config.yaml
image_size: 24
crop_scale_min: 1
color_jitter: 0.2
cutout: 0.25
targets: ["foliage"]
arch: "vgg"
init: "trunc_normal_002"
muon_scale: "match_rms_adamw"
nesterov: true
adamw_lr_other_params: 0.00095
final_lr_fraction: 0
warmup_steps: 720
Rows from block 6, named by matrix and row number. Each number is 128 + 32 x the weight over its row's rms, rounded and kept within 0 to 255. All counts start at 0. After the name is the row's rms in percent of the matrix's.
# conv: 3x3 conv (model.blocks.6.conv.weight, 192x192x3x3), inputs 176-183, a 3x3 kernel for each
conv.28 118 [ 54  78  42 103 116  90  98 135 160 108 137 132 131 211 188 132 148 165  53  92  58  64 183  92 134 193 155 151 127  93 119 178 140 181 132 147 120 126 121 135 112 138 108 128 153 185 210 172 130 138 148 132 122 169 131 139 148 127 125 127 124 143 170 130 127 109 132 161 125  82 138  96]
conv.29 085 [ 96  94 147 145  99 148 158 136 100 122 165 136 108 142 166  86  74 145 139 182 130 108 116 178 134 127 141 138  66 157 144 100  40  68 115 129 116 120 162 140 153 111 117 124 149 171 136  39  84 135 113  70 127 116 123 158 163 162  94 109 121 123 113 104 145 144 124 152  89 127 145 129]
conv.30 110 [148 169 136 104 146 156 100 150 113 104 109 116 110 137 122  64 151 167 176 140  19 137  90 114 119 146 111 107  88 152 141 118 120 102 153 145 161 142 107 138 103  66 111 100 118 108 137 127 129 109  44 141 116 148  94 135 150 111 183 146 173 120 103  93 162 148 131 242 115 149 117 184]
conv.31 098 [122 154  51 174  73 118 101 141 106 169 122 146 194 161 130 141 101  82  95 109  80 163 155 145 110 115 112  94  67 124 128 108 102  99 137 121 116 108  91 113 155 143 111 167 157 134  71  87 113 142 139 111 108  95 134 105 149  80 104 123 156 152 132 118 149 122 122 139 112 107 141  87]
conv.32 099 [153 135  88  65  94 152  32 135 238 121 114 140 158 130 151 137 188 132 158 186 142 116 167 198 140  99 157  66 151 120  78 131  71 133 148  69 120 121 115 177 126 125 129 125 140 108  77  93  98 129 138 122 104 139 123 106 123 114 164  83 112 121 175 133 168 151 158 145 123 112 145 183]
conv.33 059 [115  65 114 131  88 124 104 112  85 248 172 138 149 203 123 137 149 146 146 108 150  93 117 133 127  72 176 143 107 143  47 126 114 112 127  82 173 168 129 118  95  89  92 112  85  81 119 126 148 132 211 181 156 206 109 112 120  65 131 135 126 111  79 139 121 113  83 119 176  99 130  94]
conv.34 103 [130 129  82 123  78 132 125 116 152 180 188 142 166 164  96 171 138 119 118 117 126 140  67 108 111 113 146  97  99  74  60  98 124 141 112 170 113  97 149 128 147 134 130 138 175  52 108  17 134 108  97  86  80 111 136 179 144 141 129 120 171 171 111 157 128 163 106 129 109 173 144 130]
conv.35 125 [156 124  96 160 150 111 169  88 162  98 122 122 127 160 114 113 119  88 112 164 151 140   0 114 167  89  87 116  73 106 114  36 117 168 126 181 107 124 156 115 143 153 109 172 155 135 139 136 146 189 140  95 156 138  99 113 159 140 161 129  86 150 146 104 100 165 150 187 134 133 128 152]
conv.36 105 [170 134 148 167 128  86  62 130 149 151 186 141 141 109 145 150  96 135  73 125 153  93 103 109  69 133  74  88  82 142 105 137 161  91  93 105 148 153 118 107 121 123 160 139  83 168  90 114 159 127 140 119 128 138 123 124 112  83 118  99 119 132 124 115 143 146 123 117 162 134  83 173]
conv.37 116 [185 189 136  63 121 137 109  84 131 105 122  69 175 131 145 116 166 179 141  72  75 108  93 110  65 169  74 106  98  47  97 141 134 133 151 137 139 130 115 124 156 139  91 116 140 112  93 109 184 143 131 176 129 116 141 112 129 121 162 163 138  92 145 110  67 163  94 122 134 109 141 124]
conv.38 105 [105 150 106  86 112 114 145 183 133 126  84  83 122 135  81 107 107 123 126 167 134  86  57 173  45  59  84  37  28 125 146  81 128 168  64  85 136 109  76 134 130 137 161 128 121  95 137 135  95 187 118 100 152 161 166 166 147 136 117 142 139 124 109  94 128 124 130 119 134 113 146 115]
conv.39 095 [148 133  69 142 128 198  73  84 165 105  90  93  94 141 106 116 133 116 135 111 107 163 101 195 141 147 172 128  85 105 114 115 119 136 172 102 129 115 131 117 156 116 109 130 132  89  75 194  99 144 111 136 131 138 145 190 114 169 162 115 119  96 160 179  45  89 109 132 121  70 174 217]
conv.40 059 [127 141  49 161  90 122  97 111 100 182 194 155 151 164 101 162 105 138 133 125 134  48 115 133 117  78 113 121 115 111  95 106 115 155 151 192 150 113 161 113 100 158 132 156 123 212 170 146 142 145 150 128 166 166 133 132 103 129 106 121 110 118 102 118  95 112 108 105  98 125  89 123]
conv.41 099 [119 118 154 179 160 109 153  95 120 152  91 155 152 141 185 172  54 146 107 150 102 160  87 124  80 142  99 163 147 161 167 103 147  76  85 121 129 152 149 123 156 115 140 129  95 112 128 112 144 156 121 136 139 158  81  89 111 128 128 120 212 142 118  65  91 125  94 120 171 144 120 141]
conv.42 108 [112 126 109 143 128 103 193 216 102  95  93 109 105 148 162 121 114 142 189 151  86 168  26  91 160  96 146  85  85 129  91 103 124  57 112 179 144 133 131 144 134 153 127 100 105 198 150 205  93  94 133  57 111 148 164 135 124 115 117  78  90 160 112 164 141 118 133 110 107 145 133 138]
conv.43 104 [129 135 126 155 132 150  96  26 108 173 150  76 195 145 144 184  81 118 147 134 131  63 160 167 130  94 107 104 100 169 121 130 107 160 178  68 123 147 171 114 117 129 107 115 153 155 154 177 142 131 167 173 142 175 111 142 141 104 121 135 111 101 123 148 129 159 135  64 126 129 113 125]
conv.44 119 [100 131 104 145 184 163 156 154  44  86 105 131  84 154 129 118  89 113 135 204  96  79 156 123 134 104 133 101 114  38 116  53 148 124 124 152 110  99 118 139 102 139 121 135 127  61  69 117  81 120 133 132  80  87 100 135 154 103 154 153  95 104 184  81 131 153 205 185 148 132 154 147]
conv.45 106 [183 152 107 113 111  96 129 170  85  92 116 157  94  91 117  87 103 104 137 121 146  62 121 169 185  63 113 181 183 139 141 122 205 133 108 187 138 131 116 122 144 101 142 132 124 100 149 124 124 104 147  59 144 137 134 106 131 117 137 129 157 121 123 130  97 141 131 131 117 110 148  95]
conv.46 103 [147 130 111  90 109 101 132 136 165 122 163 136 125 105 156 161 110 110 134 151 153 100 111 135 143 139 122 113 136 120 117  98 125  61 107 197 145 138 132 101 149 130 103 115 113 103 158 147 131 140  67 138 154 142 125 128 140 114  95 154 131 102 126 139 102 119 159 118 134 133 126 113]
conv.47 099 [144 158 172 136 134 113 166  71 141 203 119 124  88 169 113 107 148 107 164 125 156 221 168 130 131  96 149 121  52 147 124 139 129  99  49 122 105 137 118 127 157 134 109  95 124 224 171 212 157  82 172 120 147 121 123 109 131 119 160 112 130 156 116 103 134 110 110 165 141 137 136 109]
conv.48 115 [109 101 185  44 139 159  43 102 145 122 118 103 116 115 125 130 122 172 105  97 138 126  94 169 149 150 133 182 103 125  70 119 171 150 178 148 142  89 116 123 106 105 117 149 154 106 101  83 145  77  68 179 170 104 149 119 135 141 132  88 134 126 106 124 225 132 128 164 105 131 136 136]
conv.49 096 [ 71  71 127 108 127 170 109 113 156 181 138 110 165 101 117 151 146 122 119  89  78 158 116  99 128 120  57 150 127  89 121 128  75 116  87  40 124 150 107 130 121 152 143 207 147 199 162 123 163 143 115 155 139 162 164 129 139 144 110 109 105 140 110 144 118 163 140 123 147 130 107  97]
conv.50 109 [148 108 107 123 169 174  38 166 136  66  94  71 126  98 122 138 118 124 142 119 127  99 144 142  98 114 101 116 104 143 148  94  99 102  87  73 112 134 134 134 134 139 151 151 114  62 104 129  93 125 122 114 113 127 101 139 131 147 147 125 131 131 146  84 164 130 164 110 140  97 145 127]
conv.51 117 [110 107 148 157 140  71  59 142  85 196 125 109  98 128 120 103  88 114 111 104 121  85  82 167 105 205 162  75 160 102  80 120  99 112 111 105 139 117 106 124 105 129  95 119 126 194 210 188 210 136 137 125  92 104 121 140 131  95 102  99 115 129 140 178 146  85 113 130  89 113 115 103]
conv.52 106 [122 145 115 120 121 100 113 164 126 139  90  98 117 105 111 155 111 111 156  82 127  86 102 104 114  81 110  91  73 170 139 192  59 129 126 106 143 117 128 106 107 140 136 116 122  80  95 120 153 153 182 162 151 172 174 126 141 104 113 144 135 129 147 178 126 131 116  95 136 139 153 134]
conv.53 104 [189 127 104 177 139 116 110  56 180 148 155 121 139  94  76 111 151 126 136 136  83 116  96 122 123 131 134 208 108 124 102 159 163  80 113 144  85 187  98 160 164 118 108 169 106 154  86 122 108  89 108 123 157 120 110 163 124 114 162 130 198 169  85 117 132 110 116 119  98 170 172  66]
conv.54 122 [119  99  90 142  89 143 156 167 111 136 137  77 117 122 151 122 133 172  80 118  59 113 118 142 131 123 156 128 177 152  96 143 121 122 121 172 131 112 127 120 125 152 111 104 143 205 150  97 111 111 123 109 130  93 139 113 162 102  88 135 153 144 100 122 119 138 115 105 139 104 145  97]
conv.55 113 [126 169  87 145 127 121 117 101 167 101  98 133 140 134 153  95 140 156 111  99 147 105 101 118 132  56 128 102 105 128 105  83 116 110 133 119 149 125 101 115 119 123 136 113 107 161  87 122 141 105 154 120 124 136 119 129 124  90 167 124 131 147  91 120 159  85 144 142 137 118  78 162]
conv.56 109 [149 132 111 189 127 137 201 151  52 116 120 110 127 149  99 137 146 112 130  93 111 140  75 148 142  20 157 171 176 179  55 134 109 108 145 127 123 117 115 111 124 115 113 106 122 145 111 222 119 145 118 104 119 149 135 108  99 113 122 141 147 119 112 181  76  82 141 126 119 123 122 136]
conv.57 104 [ 74  85 125 188  95 104  82 126 251 103 133 170 144 149 111 166 142 123 148 118 118 131 139 151 147 120 131 124 107  84 112 115 103 108 158 149 107 118  92 194 145 113 123 147 149 126  78  80 102 145  88 112 124  60 162  92 146  99 150 122 110 136 117 170 189 120 117 143 122 127 150 130]
conv.58 114 [157 146  90 114 138 156 137  86 140 105 122 113 107 103 120 123  95 113  84 136 116  12 120 147 149 166 161 147 176  72 129 158 120 100 156 153  98 106 109 102 107 104 125 127  89 159 135 150  63 130 189 158 158 141 110 117 132 133 135 140 120 144 105 147 120 111 113 141  94 108 140  68]
conv.59 101 [138 131  79 103  75 184 132 139 112 118 112  69 161  89 168 151 101 155  98 157 122 134 139 131 114 147 125 176 134 173 113  66 118 104  90 157 123 152 120 131  98 157 125  75 103  80  92 102 144 112 166 104  90 152 178 154 142 143 108 123 142 103 122 191 165 106 204  95 141 152 147 162]
conv.60 110 [160 158 131  99  95 129 184 132 123  99 162 147 130 109  92 169 112 129 121 132  86 152 109 147 154  78 146 156  49 102 124 103 238 115 102 113 146  89 127 136 110  96 123 122 107  80 133 119 101 107 130  85 103 126 157 144 127 134 150  99 113 156 133  98 135 162 108 191 117 128 122  86]
conv.61 102 [141 102  97 112 141 130 173 170 152 133  91 119  87 114  90  52  87 133 113  85 106 177 161 155 119  73 138  95 152  67 135 170 125  86  98  86 118 123 116 124  98 118 134 107 121  99 109 112 117 121  73 182  88  93 150 139 112 111 123  96 148 130 136 138 195 182 149 107 157  85 164  97]
conv.62 074 [144 149 125 174  98 112 110  87 109 176  94  65 144 111 107  97 139 129 133  89 134 164 169 179 164  53  90  61 123 114 110 111 109 167 156 142  87 126  98 120 122 117 126 131 107 132 120  98 172 115 134  90 137 134 145  92 154  90  76 165 198 141 143 122 131 249 153 154 185 102 161 162]
conv.63 105 [175 131  87 142 163 163 177 175 157  86 131 149  95  88 103  93 109  98 141 110  80 167 113  58 177 117 153 119 129 115  48  94  90  93  94 106 140 148 122 127 134 102 119 147 150  79 120 154 130 135  89 127 142 138 159 118 118 153 110 138 153 123 137 138 153 109 107  98 141 116 174  93]
conv.64 066 [138  75 149  85 212 104  53  92 204 161 109 134 145  96 143 107 141 130 140  85  99 116 177 141 126 151  92  40 139 146 146 110 128  83 118 112 106 108 127 111 105 119 145 149 111 165 143 141 126  97 192 148 115 147 163 141 120 186 175 135 153 130 147 137 198 118 201  92 133 162 153 188]
conv.65 097 [165 110  96  93 137 149 188 130  99  92  90 183  94  92 199 119  75  72 161 149  89 158  74 145 198 175 104 182 147 143 144 163  65 124 139 128 111 136 114 123 127 139 158 135  84 136 160 191  91 152 158 140  90 108 138 134 129 156 134 126 111  86 142 127 143 103 171 128 142  80 173 111]
conv.66 091 [157 151 125  88 118 128 169 131  91 138  68 107 101  93 117  99 103 115 153  89 136 153 107 108  92 147 175 117 112  57  91 128 108  77  63 125 149 122 135 110 149 117 120 131  97  90  74 111 137  88 137 180 143  91 167 179  99 143 163 138 184 120 166 217  99  90 138 166 126 137 193 142]
conv.67 062 [156 129 101 148  58  90 125 130  86  53 178 165 144 139  85 146 123 114  84 164 100 143 144  91 132 118 170  83  95  98 117 149 102 132 118 132 107 148  64 118 114 109 114  90 129 124 125 104 141 137 123 106  93 130 165 210 214 151 113 151 152 162 183 175 123 216 130 137 166 142 161 185]
conv.68 100 [140 190 210  81 109 138 105 145 152 116 136 105  71  87 128  94 113 156 164 173 100 112 141 116 138 104 151 138  68 145 123 132  96  53 145  47 177 132 102 123 135 129 139 121 124 140 118 159 119 184 126 159  78 162  96  93 130 135 121 142 122 118 110 101 171 150 113  89 150  71 103 133]
conv.69 103 [141  98 101  77 207  73 164  92  73 171 195 123 138 171  92 119 116 118 102 106 150  67 168 151 108 141 103 141 192 102 122 172 118 141 101 128 144 115 118 156 120 118  97 138 132 130 150 113 120 161 121 102  84   0 106  94 119 165 147 160  91  51 125 134 136 137 134 113  89 153 142 171]
conv.70 119 [135 153 145 113 118 101 155 134 103 101  69  61 115  76  90 120 167 142  34 108 116  47  84 165  98 184  88 129 133 195 129  67 120 123 118 152 131 102 121 133 119 127 131 128 128 110 183 168  86 107  92 104 100 150  77  91  82 135 139 170 116 124  87 108 111  60 120 165 131 167 130  81]
conv.71 107 [117 144 105 110  88 124 190  86 114  86  46 132 157 132 104 153 165 136 134  76  64 101 138  96 149 165 113 148 144 116 104  93  49 133  97 148 116 148 184 108 114 126 111 136 115 145 134 154 108 115 209  70 123 113 144 148 126 108 122 148 131 123 143 124  93 139 202 125 145 157 111 124]
conv.72 104 [ 94  98 140 193 179 109 103 166 117 141 131 118  86 153 136 105  95 114 121 135  79 108 121  87 167 105  62 159  72 142 160  67 135  77 114 133 121 139 125 150 112 141 102 131 169 114 144 162 145 110 116 164  82 200 150 154 103 159 126  73 141 184  94 172 118 118 104 183 104 185 149  81]
conv.73 098 [117 149 150 123 115  64 196 104 115 156 157 101 149 148 129 172 156 149 126 175  83 122  86 147 140  62 174 109 143 115  89 100 141  57  60 110 109 129 152 133 133 135 148 171 103 119 161 138  79 153  85 193 144 138 112 112 190 119 124  99 120 142 108 181 139  96  70 154 142 108  98  83]
conv.74 108 [ 83 101 184 116 151 115 150  79  30 131  91 121 151 147 100 156 132  94 155 190 164 124 155 119 122  81 163  89  90  44 113 148 135 132 115 124 126 143 113 119 113 144 110 117 130  99 113 127 107 103 118 162 192 160 117 116 125  81 109 124 158 156 132  83 124 209 113 119 123 139 136 149]
conv.75 121 [156 131 136 166  19 166 101  99 135 104  94 127  81  76 125  80 119  99 163  98  74 156 140 143 127 167  95 148 179 164  68  86  66 168 134 211 126 126 130 102 111 127 107 120 146  98 137  90 116  87  62 119  99 122  95 147 141  62 155 119 140 121 115  88 121 129 155  83 140 113 135 153]
conv.76 112 [105 109 125  89  87 175 123 116 166 163 151 108 152 171 223 115  90 114 130 137 110  42 148 115 149  92 252 140 128 189 156 135 136 161 110  83  96 117 108 137 107 128 101  85 125 192 154 172 133 113 137 134 142 145 167 133 147 119 126 107 117 172 133 157  98 110 147 144 125  78 179 139]
conv.77 061 [154 104 117 122 154 154 110  75 109 161  75  42 126  78  98 123 120  64  89 110 190 120 100 115 140 128  85 135 126 150 126 102  96  84 122 143 115 180 153  70 116 136  89 165 122 218 180 140 135 145 143 137 113 182 122 119 142 125 127 130  99 100 144 135 100 108 124  83 111 137 141 175]
conv.78 084 [134  97 105 139 112 118 133 130  98 122 126 113 100 118 101 135  96 108 120  70  94 157 143 131 179 114 160 109  83 123 122  32 113 155  73 116 139 164  83 153 198 107 122 115  97 134  85 124  59  87 156  86 192  99 153 157 192 115 138 125  91 158 117 148 120 153 114 114 166 123 135 128]
conv.79 091 [160 168 163 100 120  84  65 131 149 166 144 140 108 194 157 150 151  78 157 157 159 183 125  95 176  94 107 127 129 113 102  73 185 111 100 126 137 118 148  96 136 167 141 129 108 101  81 223  78 122 242 102  97 115 160 166 126 122 133 139 112 131 121 141  59 162 190 180 118 103  96 130]
conv.80 068 [126 136  98  93  61 123  90 125 119 135 111 138 149  83  97 135 109  85  99  75 105 127 131 123 175 127 160 179  99  50 156 111 137 202 131 116  99 128  84 116 117  94 110 131 123 117  72  76 121  86 123 126  70 105 216 174 205 144 147 122 156 156 141  96 174 213 154 147 156 188 144 171]
conv.81 093 [103 114 136 150 144  79 160  98 168 167 124  97 120 106 153  71  72 139  72 128 123 129 126 125  75 133 130 161 124  61 149  97 188 134 130 136 122 118 159 148 108 133 102 113  73 212 149  97 165 220 176 131 120 148 151 120 101 125 111  97 152 157 130 103 127  77  97 124  59  72 169 102]
conv.82 104 [ 95  76  71 108 152 190 176 119  76  97  97 119 134 121 111 167 102  84  80 139 211 140 144 216 120 145  76 183 169 165 108 169 156 191 164 147 182 128 137 129 100 128 136  94 107 138 108 114 151 175 134 130  63 116 102 115 158 141 121 127 139  86 132  94 160 148 120 120 129 120 107 126]
conv.83 104 [109 157 168 134 110 180 163 100 192  95 102 117  93 157 155 136 132 161 151 118 144 159 184 132 137 132 177  89 124 146 133 123 107 152 128  61 120 128 125 117 124 120 122 137 125 112 130  88  85 110  62 135 158  74 102  98 143 112 143 112 104 147 184 193 188  90 147  91  99 102 140 151]
conv.84 127 [157 109 133 109 102  96  48  66 146 109  96 117 109  50  96 167  92  86 138 154  83 146 126  87 139 153  99 166 144  77 167 152 116 141 174 136  78  93 131 117 116 137 119 104 135  66 125 132 100 152 177 152 151  90 125 118 135 145 134 118  65 101 129 102 109 200 118  80 147  93  97 136]
conv.85 108 [133 110 215 118  81 159  79  78 151 188 144 167 124 183 157 131 135 168 114 176 148  85 103  84  99 136  96 149 119 118  79  61 126 128 132 141 152 143 154 114 124 122 119 108 147 106  80  65  39  97 150  87 135 182  98 122 155 158 129  84 151 101 130 151 125 125 122 105 147 164 176 112]
conv.86 103 [125  38 139 134 158 184  86  43 170 101  73 143 123 101  82  90 163 132  97  61 147 140 163 198  86 118 146 166 133  96 125 154 126 106 142 117 132 134 130 105 157 139 116 153  95  82 148  90 134 140 145 103 118  69 112 112 141 145 134 112  66 100 135  87 160 191 156 102  73 132 112 143]
conv.87 111 [104  66 175 136  99 124 113 106 140 197 191 165 173 117 138 145 123 120 112 100 135 154  85 190 133  49 136 130 127 108 147  80 118  99 102 123  99 124 128  89 117 132 131 121  93 219 199 174 123 163  95 131 169 118 135 113  80 138 123  97 131 145 120 123 162 117  88 101 105 175 129 103]
conv.88 069 [178  99  87 169  81 152  69 151 181 164 155 116 143 134 118 159 126 146 174  89  55  88 124 123 133 219 173  69 136  86 104  92 143 117 105 105  86 108 137 118 107 101 142 114 116 118 152 197 169 109 159  88  43 117 219 189 141 196 131 129  94 186 182 155  76 148 189 145 105 169 106 151]
conv.89 118 [149 128 164 121 137  86  77  85  40 107 148  86 132  68  88 126 125  79 154 155 144 116 158 130  93 152 102 114 177 144 144 176 119 120 167 127 126 115 139 133 120 120 106 145 125 145 191 157 150  67 123 127  93  48 127 100 114 142 167 133 135 108 147 109 114 112 135 143  92 130 113 132]
conv.90 105 [129  99 148 107 116 109  98 135 112 143 143 178 140 113  88 159 137 170  91 181  85 136  95 196  80 187 205 106 109 138 169 109  86  63  89 123  95 109 130 104 108 106 128 116 123 140 155 166 193  99 181 161  54 137  96 123 137 141 131 123  84 139 149 162 107 133  91 140  83 160 141 109]
conv.91 102 [164 107 105 138 106  71 139 102 123 147 139 111 139 116  93 163 126 103 128 139 106 106 102 159  85 139 137 189  98 177 143 118 135 187 139 189 107 129 139  88 127  73 109  98  82 202 199 157  72  74 100 109 152 175 104 133 132 132 129 119 115 140 125 128  55 102  97 144 153  99  97 132]
conv.92 106 [135 109 167  88 109 140 142  71 173 184  94 163 133 118 144  95 106 162  90 119 138 126 153 124 131 157  90  86 100 167  89  68 122 114 201 118 142 122 102 127 131 141 154 130 122 133 177 190 123 118  83 134 149 164 179 116 114 178 134 180 114 133  84 188 123 151 151 142 168  99 114 153]
conv.93 090 [111 143 114 217 179 103 150 150  93  82 130 112 160 164 204 159 170 119 109 106 176 131 138 167 108 134 143 108 141 107 182 151 154 104 117 110 153 102 127 129 138 121 118 138 123 109  56 128 125 148 192 167 183 143  89 112  95 116 108 127 129 118 192 119 166 102 130  88  75 141 125 201]
conv.94 116 [ 81 154 247 167 120 113  86 138 167  91 112  87 101  94 101 116  96 121 164 148 160 193 109 155 159 140 189 154  91 135 116 198 180 166 111 124 108 106 122 122 128 121 121 115 114  64 115 124  74 135 105  82 107 109 111 122 153 119 134 153 138 101 100 145 131 175 133 142  89  79  60 113]
conv.95 082 [ 99 198  90  68  98 119 154 116 144 123 221 157 160 114 160 144  88 115 157 138 103 104 132 109 209 108 121 147 122 103 150  89  81 106 125  93 143 116 150 135 146 124 151 155  98  72 111 147 160 168 130 106 148 161 137  89 148 114 113 125 133 120 106  91  98 162  77 141 137 112  76 171]
conv.96 099 [159 138  61 105 180 146 123  60  97 114 105 102  92 106  93  89  88 105 141 107 103 151 122  95  74 108 115 117 187 146 183 118  66 110  97  99 109 141 152 111 140 138 134 117  99 118  94 162 168 123  90  59 113 147 146  96 119 107 112  97 128 124 161 118 106 119 115 139 156 112 107 172]
conv.97 113 [148  99 217 166 164 194  79 102 220 136  98 146 124 117 104 169 143 102  87 228 172 153 116  88 152 203  90 100 108 123  95 155 123 139 108 121 123 137 107 132 130 128 135 107 139 162 127 108 122 147 170 129  95 111 115 121 136 136 117 158 115 133 136 139 149 123  81 143 124  96 130 115]
conv.98 113 [ 98 118  83  99 105 116 156 186 169 141 161 174 134 111 114 119 112 120 140 102  46 109 168  94 140  94 236  65 115 108 147 133 154 105 130 101 139 138 145 129 128 124 148 104 127 119 143 168 140 121 110 169 163 109 171 128 135 157 117 136 137 126 104 126 124 113 123 106 111 124 127 121]
conv.99 106 [ 83 158 153 164 171  87 118 169  86 130 110  91 111  70  38 113  90 100 139 114 179 187 108  85 131 117 160 195 135 116  92 100 116 126 154 146 115 134 118 117 108 108 110 102 143 141 201 151 124 104 154 101 134 171 133 190 115 100 114 148  85  84 103 140 104 156 148 113 161 175 127 110]
conv.100 114 [164 148 171 176 101 255  65  99 117 132  80  80 115 147 135  99 150 108 111 125 144 102  66 167 120 122 168 124 148 155  88 120  90 176 186  98  97 110  79 135 139 105 123 129 144 186 133 140 103 150 137 108 151  94 126 150 126 154  99 130 165  83 130 108 138 122  92 134 156 126 153 140]
conv.101 103 [ 13 176 112  80  94  92 161 110 155 125 138 146 123 163  93 134 112 119 153  64 187 120 143 152 105 131 137 148 155 105  62  99 172  65 120 119 151  88 132 136  92 135 137 137 125 182  83 100 154 112 164 181  93 149 109 136 141 137 183  92 191 141 129  93 192 102 131 173 121 137 138 116]
conv.102 113 [146 148  70 125 154  99  88 128 154 162 143 138 138 140 145 115 141 137 173 108 141 114 118 120 140 121 107 121  78 141 184 103 105  70 125 100 138 155 124 121  89 164 149 137 158 105  98  90 131  99 120 102 170  91 161 102 152 155 150 124 130 107 128 151 135  99 133  89 164 167  96 159]
conv.103 083 [151 127 132 160 108 142 131 163 102 177 133 149  94 124 147  72  90 106 216 188 136 125 119 125 127 101  95 132 160 118  90 124 117 146 170  73 122 138 124 150 134 148 143 130  88 126 161 168 137 124 141 188 159 140 146 157 165 168  84  70 157 161 141 103 105 164 118  94 116 157 122 105]
conv.104 105 [140  96 144 136 147  97  93 122 160 116 161  91 150 150 116 146 134 126 126 172 115 203  59  91  84 143  83  50  95 146 175 156 164 208 128 182 130 103 151 126 105 122 147 114 126  37 110 187  82 105 158 144  97 131 135 150 110 127 116 132 162 127 125 160 145  96 108 126 128 152 170 142]
conv.105 095 [185 126 153 146 102 128 167 120 144 151 111 117 177 119 131 111 174 150 105 126 108 125 129 170  76  96 134  92  62 165 152 190 126  91 135 174 151 119 161 131 117 108 110 113 111 128  81 166 130 161 167 102 134 119 219 151 124 158 154  63 109  95 148 155 121 161 205 111  63 109 134 126]
conv.106 086 [119 123  29 114 143 137 157 167  51  57 109 118 135 108 115 104 109  84 143 213 121  91 146 126 144 155 179  97 100 143 129 146 109 195 101 150 131 142  95 141 127 127 113 141 142 151  95 146 120 109 165 113  97  78 160 152 141 148 180 130 161 130 184 140 159 153 146  98  62 161 138 118]
conv.107 082 [135 101  87 153  76 118  92  92 150 131 109 142  76  79  98 140 201 121  95  53 109 129 148  71 115 135 140 134 140 150 103 114 115 164 119 145 140 183 117 126 177 105 133 176 124 124 148 125 119 175 149  86 170 161 137 123 104  94 134 166 114 105 150 117 113  82 110 111  69 140 132 151]
conv.108 120 [120 123 127 143 221 205 125 175  95 110 134 115 142 132  99 110 102  82 135  48 127 167 157  97 166  99 136 190 175  89  93 171 149 114 142 106 143 147 148 135 122 121 112  86 108  80  71 105 144 164 132 125  89  43 157 103 107 133 123 137 121  91 121 127 117 142  61 137 139 115 157 134]
conv.109 057 [136  76 130 192 172 152 112 111  95 160 161 216 182 123 136 159 132  87 102 149 112 147 140 123 150 104 112  98 130 104 113 166 128 182 167  74 158 158 113  87 146 129 114 120 146 106 158 150 163 120 210 149 128 112 123 144 145  76 110  82  77 120 116 114  79 126 116 114 142 144 112 137]
conv.110 125 [155 142 111  44  94  79  71  71 165 137 107 121 144 121 109  87 119 137  98 102 117 132 174 107 113 120 131  74  93  85 108 148 159 166 127 113 119 135 147 130 150 168 154 128 143 153 155 146 143 108 113 120 129 132 129 128 112 117  95 142 124 122 135 171 197  90 200 156 109 134 111 111]
conv.111 117 [116 118 150 121 158 110 161 162 117 127 118 115 144  90 139 123 157 141 112 136 255 118 114 165 191 181 126 107  95 114 109  72 127 140 251 132  94 138 121 123 145  98 131 168 124 119 103 131  98  86  87  66 101 136 102 148 131 138  98 157 132  85 127 115 101 154 126 138 136 107  66 129]
conv.112 098 [143 157 112 207 143 170 131 172 144  97  89 100  81 120 111 107 119  90 163 112  85 172 116 167  91 169  93 137 187 137 134  90  96 151 148 105 128  89 108 123 123 141 118 115 108 123  98 117 172 160 170 101 128 107 123  86  87 126 122 111 104 146 108 159 142 159 115 147 120 166 154 174]
conv.113 109 [139 101 131 124 145 179 127 166 165 120 127  52 122  96  90  99 147 114 115  68 117  97 127 113 133 145 138  95 158 169 122  76  69 114  99 129 128 111 106 137 130 104 102  78 127 166 196 213 250 255 181 174 117 124 129 129  98 136 144 117 155 165 107 100 134 105 114 103 112 141 135 108]
conv.114 113 [146 131 122 127  72 132 139 110 139 149 112 146 129 144 169  95 110 162  66 132 125  49  87 121 128 105  87 147 139 146 145  69  84 114 126 128 119 162 150 131 137 130 114 133 132 213 180 173  95 103 134 134 186 137 140 120 139 131 111  99 109 113  97 132 110  98 129 117 119 117 110 169]
conv.115 078 [ 95  70 123 174 210 159  99 123 169  93 146 109 117  80 134  67  71  95 113 128 160  84 142  93 138 104 165  98  51 104 106 189 184 130 154  68 107 102  97 136 101 129 144 130 105 138 128 201 161 147 150 107 109 107 250 159  93 127  95  78 208 120 127 168 134 164 133 169 128 175 123 105]
conv.116 069 [ 86 102 122 163  86 158 126 144 138  79  65 178 127 117 111 197 100  89 150 119 130 105 169  65 115 140 141 130 179 120 163 111 151 146 126  96  89 168 129  73 154 124  78 185 134 132 121  49 107 121 157 178 148 166 131 168 137 144 145 127 104 111 126 100 133 145 132 110 141 131 110  80]
conv.117 123 [113 112 143  26 129 132 138 166 162  68  98 132  96  82 178 146 130 135 128 116 133 123 119  73  48 206 170  82  96 121 137 100 125 169 120 183 131 111 134 131 114 108 121 134 128  90 124  75 118 139 142 150 161 218 151 156 100 149 130 113 110 138 125 169 121 117 110 130  96 154 140  59]
conv.118 078 [130 191  97  86  49  92 148 173  51 121 127 121 231 102 122 167 166 144 109 130  79 146 106 196  90 121 125 159 162 146 150 165  40 160 101 107 123 149  94 131 180 120 132 179 168 173  83  96  50  86 121 214 146 213 118 147 139 173 105 150 125 123 131 100 128 169 100 111 103 129 167 161]
conv.119 109 [123 120 157 192 138 154 145 133 107  70  85 131 126  88  77  87  94 133 145 123 128 114 110 116  75  87 176 112 214 178  98 153 104 107 129  97 136 140 110 149 134 131 110 130 119 182 163 122 122 147  53 138 140 112 114 154 141 137  93 123 139 118  79  97 139 138  57  90  90 135 100 109]
conv.120 118 [113 120 127 165  83 132  97 118 209 113 144 164 159 120  92 139 131  72 159 174 162  86 136 120  73 101 103 122  91 155 110 194 126 104  90  65 117 102 128 142  88 126 127 104 116  52  95 112 117 131 135 194 143 140 100 136 167 111 155 123 125 149 114 138 145 122 124 131  93 132 119 156]
conv.121 078 [ 89 103 131 138 166 135 170  95 106 171 160 177 132 102 109  96 111 130 107 185 141  98 162 116  91 165 121  95  96 176  88  71  26 143  61  90 163 139 109 109 149 145  90  88 116 106 149 166 166 114 143 157 194 148 170 122 136 157 103 134  97 116  97 122 121  90 139 106 103 150 114  70]